python train.py --train_examples=61250 --hidden_act="swiglu" --mlp_ratio=3 --qk_norm=false --parallel_block=false --patch_size=[6, 6] --layers=6 --label_smoothing=0.1 --loss="cross_entropy" --init="torch_default" --nesterov=true --adamw_lr_other_params=0.002 --max_steps=23900
Rows from block 2 of a small image classifier, named by matrix and row number. Rows with one number belong to one neuron. Each number is 128 + 32 x the weight over its row's rms, rounded and kept within 0 to 255. All counts start at 0. Numbers have three digits each.
After each neuron's rows are labels from the 100 images, of 14848, where the neuron reaches its largest size: "place" is the part of the image that holds the peak. Only what is clearly more common there than usual is listed. The data: simulated grey scan slices of phantoms with and without marks. In brackets: how many of the 100.
# gate: MLP gate (model.blocks.2.mlp.gate.weight, 768x256), inputs 0-127
# fc1: MLP up (model.blocks.2.mlp.fc1.weight, 768x256), inputs 0-127
# fc2: MLP down (model.blocks.2.mlp.fc2.weight, 256x768, transposed), outputs 0-127

gate.27:134142152098108096131143159144174151049059118075139171162077193129113150089161197119128145059105117064094180134139148142081136147148160092165145222134146162115162149098118140124163131152147209145125152222102147119071143140144076160120165183092125101087133096161179161212101087164137146156117129061104163091081093122154101141154121204135125121093075140149129146162120147119105129135100
fc1.27:108120114155133153121124119172117138181136164095119050139176083125120135156129064136168080200119104187156098157094115111204145138137095186089087120131103093103119156114105090119114137107129112160126096083079108182224091104135187071101100092122160121133143131070148123103170117105128149149131119153130067157181135129119128123175158079106164088171145125094117087139113064134137167131129
fc2.27:086214098143145149109102105128162147133143175084101124134168112086118049152093065090115103167185157118139132094163130145170123158110141141168090065133154116111125121153178091153111125120159125121129102111145094073150116171127128136113152071159179144237088170144134136120177175090155104123172135153105096144107161152086188141103183126086128122089147156104143132098116122133083199165159
place: middle left (54)

gate.630:065154068071151124196134080083120052139132128141155122130164118172143192119149118181109170167082134127134124143136093084071186131104146092067096117148163091119114140082107137080071128172193157128121139179147157147068136143077104113125132212100150114171149126159161110128164113178123099124164135133109120154082158147211126045206168168102121093153108133115148114146156115104132147121140
fc1.630:133099149097142121122123103076114159130185143121101147112177184153143127088135151119124179166129123137090068111101171134113123119092111173123102101167185106156089163110105113112114103162123137159141105178159157158101160107131175203113135149120085145136150074192135096126133117121097127204119064110109116213140106097164102125163141118103152105097071127150118145104150126057189198187105
fc2.630:108113144131088127129124058119068179170119120171079121111134128160167094174106075151186166138178187105182111118107149112156144135144096129062103106132139136066181151153193159142142107066127148146112158168104114119107094162140108148154103139174176168095140206097119079133154102162090153149133118105090129062155080127125092210102185157140184126154126090147083157025076153102092144128105
place: bottom right (33)

gate.111:120121102115124068129113130135163135138118119078085168192131073155119129135146178167181116155126176196116112085116157141114093180107069132095053164088177133148118149101186161074119085097113150075098131066160110099166127120123083090188121121105187112146098112117127118111122095167057143114134143113124165127086151095172131069124173155112182143108074113202098110123127096142101123078106
fc1.111:106081120143134083171132127154164156091137092116114116178112053220077091139089133174171104139099174178113112057112167152115109111148096065150081121072162150143132098120190110117138098080136157095082159071148148141145138143152083162131130167109170089149116194079142129098103086140058181125143119070119177162129138153146125074107173161115162173125094095178118089132129102125075140141127
fc2.111:151101138120116121173095176087103143133145143114113136182154124127163153096182103153167161133151155131146125157207111136117196156146133109093139130147109164152135119164114167176106050099100242114143118117140102070146121111154125120156130143121113206127093107221079099145154089109189113129152067150156119117126123109117099141175104162093102153173120158162070144117115124135128115050112
place: top centre (51)

gate.41:182110154143108171070123149174185107174150081123119116078160098170093088178160146186134080122044082143126158121194206149148185097146106117143126147168097133092099116102159124133114113115122168132161170118158124177105154121140139103123158150070105166135096163143172111152081091147159112180139152194136127132106144144159164140113134158069150132152118126101124177173125118099084099131108
fc1.41:086112077159153162152107191082131127086091128131121179113108128115146176108193129071120194138165151109097136142088037088146084133112179129095121113082147151142123096092114125097141124127086101155086071096102140115138129081174125173177112096093194107166111148183095074101132101115136111134135130150119155110200137054158106126174115152153127197097101085185118117083141095141163114140133
fc2.41:088181140164135145140082127092118129136159105142072111122193144130105109128170103108123151132122091153088141153110147140218125127135144091096132138087132128106124143176100129127107064113085152167124132118098138098161146050145096084147133184125211186158167096105157123113192164189193102119176167133158170086117098123131184127146115133121113138145117090095146163078143072109133084135158
place: middle left (35)

gate.697:109085063122152106138147109090112103185097124101046092143052134168108206109162126155131139141099087131110121166167084104078190103168179131094136217145109155095131118112163192111149136070152107111126123113227144094138102157126179125164132105118147136133116109113115120166184127070130140129115086147131169109131092127155127127120105132195094110123114130135175163152101140194074129100118
fc1.697:079169078117128075190123174139098106134098147118133102108100113084127148133132127084051127135098159149152120140157144098140105099145126151186112119121127099107146146116095146137047144105092141103112095114119119138116195105150112162154111131119097113105169142107150154130156135177159094166186195205124132156108091058183108091134139170150119139091129138110101134135116152130147203106195
fc2.697:172179136115118123103102077102138105074206161188134151171161143133124071113144078121152133119131091130176158096076171171083139136145189125107140112082164158089138098126134109120148077149156178075163064074134066129098170079159096086122152154122167116134086121103150098080111154118147171106099124128105114121093133119140152119101138145127149085180126146130101061096112070129151084105128
place: top centre (44); centre (37)

gate.439:155090089226054117093122157100157128136158107142086125151137187110111131129094163108189163151104121142191096109147160062176100120117067149114156124135135123147101134158111094119116122116121149134126131094159145134143185179108135165194119101099115165163108157155060106130121106133181131129111211101074127107113160171038173118169132165121110115099109145179157129158171063142148161084123
fc1.439:141083095192028127105117147106165151144162120146074126125132179121113136090088132102187158119101093145167118157126151058178112125110072166105191124151135129181124146166106130148108092089089154121106155107135126133142162152125127152167156134109096126188124127162082134144089136102177105097115150105078113130129156172054189114178187208102138144116142159211154143124168079134129135119077
fc2.439:145130134147126034167080089110144166122132152109145054096100136149140122105080126098211113144126139119187140178151156144156170100171105118135131112120145092165092124141058121107100088173084168106147185094152040106126130178161084190153072141102110136135109110154128170156137136182165098124146209105109088082146135129086117140149078154138132207105108124135190131133175118104130148072123
place: top centre (65); bottom centre (29)

gate.574:127082175168134119136090169072091170185172181168137144088175143148071119125075124094127119110175102096100151139111172104097108138126101102135149152114123156052121189112151063123098095137110095096069137105171160134074141129151122123139115129146157125086144111123153103146120093162140099137107173147011136151077130122159103147149187082118141165143105186156131157113151126148168157076105
fc1.574:150101116087091167070135172091186082109143085147117132086098116082124135108071144103117112176163150121094116221183098169154138124123106095164108167116170144102128080136146113083131103147085153122152149097091160141180156140170203097122153145108150141130123098154130100166133078076098124101153141137151122161158127118132114117118063133142091080176134118087091159101177128144133167090157
fc2.574:116090111094112099062122099044180124154169109081141156087114141180136101139142127061110136177141108111141153106112111118145168146148145155123133107155138152124076108094132048095147089154099161143101099133086128141126098136138081127131104154108178134112158147088080122083099161105122140124207106142177173116169184130123139098123167138168133121189107118097166122174129122124203107109108
place: top centre (38)

gate.612:115092072068050134108137136094146117137166102161169150153176163125166094134193135118159132115155116099159111145165085170102131107158093138078153099093139125102184198109189130131128116058137068158087094171184161116125063134178088092163178060149130096124051096159152125114116100156135119131048115183134080140125140179158073092145126114100127113084127149202140093138133146144125140138122
fc1.612:149126120102096072120139152161152121182137150169131141132126112131112093146134119116095125105133104091192138107137100212127111105179121115138138135111098162120109184147146149107109080173145082127157091156156096109117109129127169155159151099134108157096112186121170098092129177091158143110120128173144106153160121117177091114118102148123165108143144082173138106113112092147127068103076
fc2.612:097118126154151150102178111106150120093119163180148125157100218090136086100150135143147128110151089157155131206139098141140161147047150169120126119144150152101168135100137159154144158102167117117150100089088110141178136087172151115161123127125120177106105071116171130112159162143144126146160200085162127094090105060120117100113209216104107097118150213122147153111110094135176132098193
place: top centre (28)

gate.76:082113184129132083184142106136144072120072169140165103143176096107139081129140133126113121098167072165118124113092114146111086125080169049126125160140102144086201104110099138044080143124157131131129169102093095133115160159156154099060101119135145136169117092129073133063137132072130160114138115155129180133087145138135157100136113167139132143096097123138118176082147094174147131151155
fc1.76:108155121078189173141096138076106126154107071219132183086150150109137145101103130119152175152125123151093094159098115062084153140178149132112167151069153142104116121078091152141075171148113129164109194087152131137154110155123121195134137132098136148074143077135056127157168153143150135135163139094105089188073104114123179097149099086142069116105152009156108065154148065115159107139125
fc2.76:095137098124132072174133120167141134038114107085149096128102138099120099098077111137159090118146119132091089150127085116158139180141143155148111109150099140118174155143127072123130176154106159099148172116128085097098155198081172107122160068110158145157120119085097132118156127158147133136124137128141118081112178156133101115136125118138164116104087129110186134095097163125084157152069
place: top centre (69)

gate.208:106137132083153156140161143090113083160128187094108147134186140151092138127083094147128121113158140109085135170076137121168138101135160103134024150143114084182148166097162157144130108200094229128130106111132153115081113136152113083157126131114139087146092080131131191125148120150126141081193087144132079147099132095143153137184176154124104060125103152115072057138136120121119142134131
fc1.208:114182124116123101124149121180139122074126113105113137127097098172083125102107156093155083078122136111129135155105124172180122158141132136162096170119128116123105109159168163174109121129143101091091144107178082114179090099156108130124109145119082090138072145068108209157135111110145157150129066154129180088079138171134096105151150102147162105161176105157087065158122108092121123172092
fc2.208:157122143189127125150094149147113198153109178113136166155084149133137141091098138135139108142099086126131118178196144131121129153118114109097121114096163164039048143106114166113095131141116109126141103129119130096120137083072132171120110165141081151149104116077173146107152127145133151139140095082095098138126076099069127134164139138109132187161152195119191137159148091141174092107139
place: bottom right (59); top left (38)

gate.581:116117070122170159131157138155130103105126118132096065160132086087083159095203068184109117133139148136168132118134087110111079085124125119063144188070148157100157071076113116157117116121139099086125123140133121156074102165131119133130164136086150098115117088160071172150151141106197137133060092087115129071124140211176138109154184122179113139119110169110052107111138129095163107148168
fc1.581:117111114119158136137127185093124101100139137135139070198086108110129130120185103055163123066135181199126138108096128078041115147132095146110122124160135158154095087078132136163143095166185129161108064114087137059145119179086137147122112138136124042123117119123087139132151152143213113125086127133103147090104152166156093144094176120151147136147123124149118141067110106093149122119125
fc2.581:185100041159107191106115161152154148082213101110120158119145170101083131119140098183097230154104090126116122209119131165114147112124143095083152157146159069132172155084149089108131112109117111160143151098128095095203156154036106130164082134156111173156117077078115082126160136147088113133106171155112152127140142105118133103119121141127172099072100137120068094129144127208087068090120
place: bottom right (81)

gate.58:144127144045109112119128222175106073158226132107137074148110136119109095133138098063115110091175112225126098100199153122177116142112112073158131152115137146104133145157073090143183135111116167097107141150088148146119194165120106098123157128125128089114147113144080122142185104118138147108109129119116096125168090106135147125149114114112139081128127112126144119120079150166082108114084
fc1.58:074087120083089159104166134153125159116122127118136159107145155089152134063112082121195108140128133097113061126076136101147122117166100127147081136136100114122125155137131114170120163103196121091132118211071145161113087096055135199093111097142094137044102138187101117157097152161179132169068086086149092104190148122146171126086112107103160193075146097149174161115112138087105144054085
fc2.58:170160050159162101114136137193149126126133115099118143086135035070084085117114147156044200134141146128145130192142147178174160112120143171141118127075079134161177136101133155178181105152135104135086162096133160153128155150110108133165145095142130099129130167111192108069165047175136163130116109119135082138162088111171072155139080154158130158095130113129177122110121131141149169144094
place: middle left (44); middle right (27)

gate.55:151084144164133119096136117068207093119118125130171171112066141226094103093095099072112184179152160204158152147143077072099179070108148117078164102155142159187101150139130118097121137132157113119123069153138110134105147139102124153170099090115145137082179177100088104132172109084086127153132131046107155147150078136128118159104156101117141085145177132112158126165157135120165090133153
fc1.55:104109103111147133099113052140108131140133155153160145170117144195119092056187113159110136145135095116128110116156127173139126092114166132118109143138083159164145106151151127148202139150148115164108067091101149118110078159143101156182149116099115128100144140126122076126150139133148060178182122096125157182168035098071112113132152137054113114128158137131140105168145117105145140134164
fc2.55:085161108203138126132160106086077086071138121128148106169194092162154147176113155023151123101131107161130112134105091122090162126135157074141143142133155148101169130083123080148132048133119146100111138179116140195132101109127082091109062150106073123142151111178099102143124124164110133059125081122138163059099158110167122078153084125127089177102111146106185087135175161165109115171160
place: middle right (32)

gate.269:105165152065164141086102184149132170196171112163089140168150131143136153075133144113105131140118155164106182169109154123071122100047158199124076051081076058156139145172126144119157076150182126168177145156162145182077133118160137136065140098139158159147143131103171134116152124164125139144119134128140177169164135129117158159140107080091093128057027156092178157106129099063129099136088
fc1.269:144101107146142143175130155162107141111110103128132083189121085135049125128074171074122076097136113131076112146153166135135127122130140198119154111220123148085090174124163128167144076201101105109119110094107145145086154142154143135114140127100138137118102158177134094154114187117096119134133096123106093110187086119152120184135099106117096073109081177155136154165127140110205127045106
fc2.269:092160112140137128113115169113132187116144106119170109094107179144119120114088084082137173163148093135151133096120044101100145086093135127171120147120166119146137072113167115168144178163172102124083097101126103157184103077170161096101050116096107135124108153150092094166155151122146094138137091168125137094137165119121138133101105146140158133118164144118177132124160129148126112170155
place: middle right (100)

gate.4:123096102099147096107134149083147175162140109097107083100106140072131079140176083113153136145171144127071147161124086153110167124143146164173082125192170176099112062098111144152126136096153086079172113135131111162123081135099179170158114085133129128090116103177101154155126130127081104127164125159078149118124164097141140101089125186107143077181163125148127140135097160108093132150125
fc1.4:141139065151111084074096147122130140143159122129121095145118096141064108145160178057136085106116130111073133125139107137132176122127103153198103106217144116106127134066079122156136056115135130139207097141104191138100113124117145126108142116167099163122151154122111102166095147130129138137157173219099107139164115137125125139117124172179193114157148128127157160148133195164111157157124
fc2.4:131160115098138130140137079113101134170135131155120141173116119076123145151160083158134132082135097118203133141134111156159169180152062164094123095127148139117078090150067170092077217144168096069153135132076152123150169125144089120110136119115155102148136146119139128135135113067171123148202156167117112051115116143071117145227142117218114117113101168090070118114144102132174115146160
place: middle left (58); centre (29)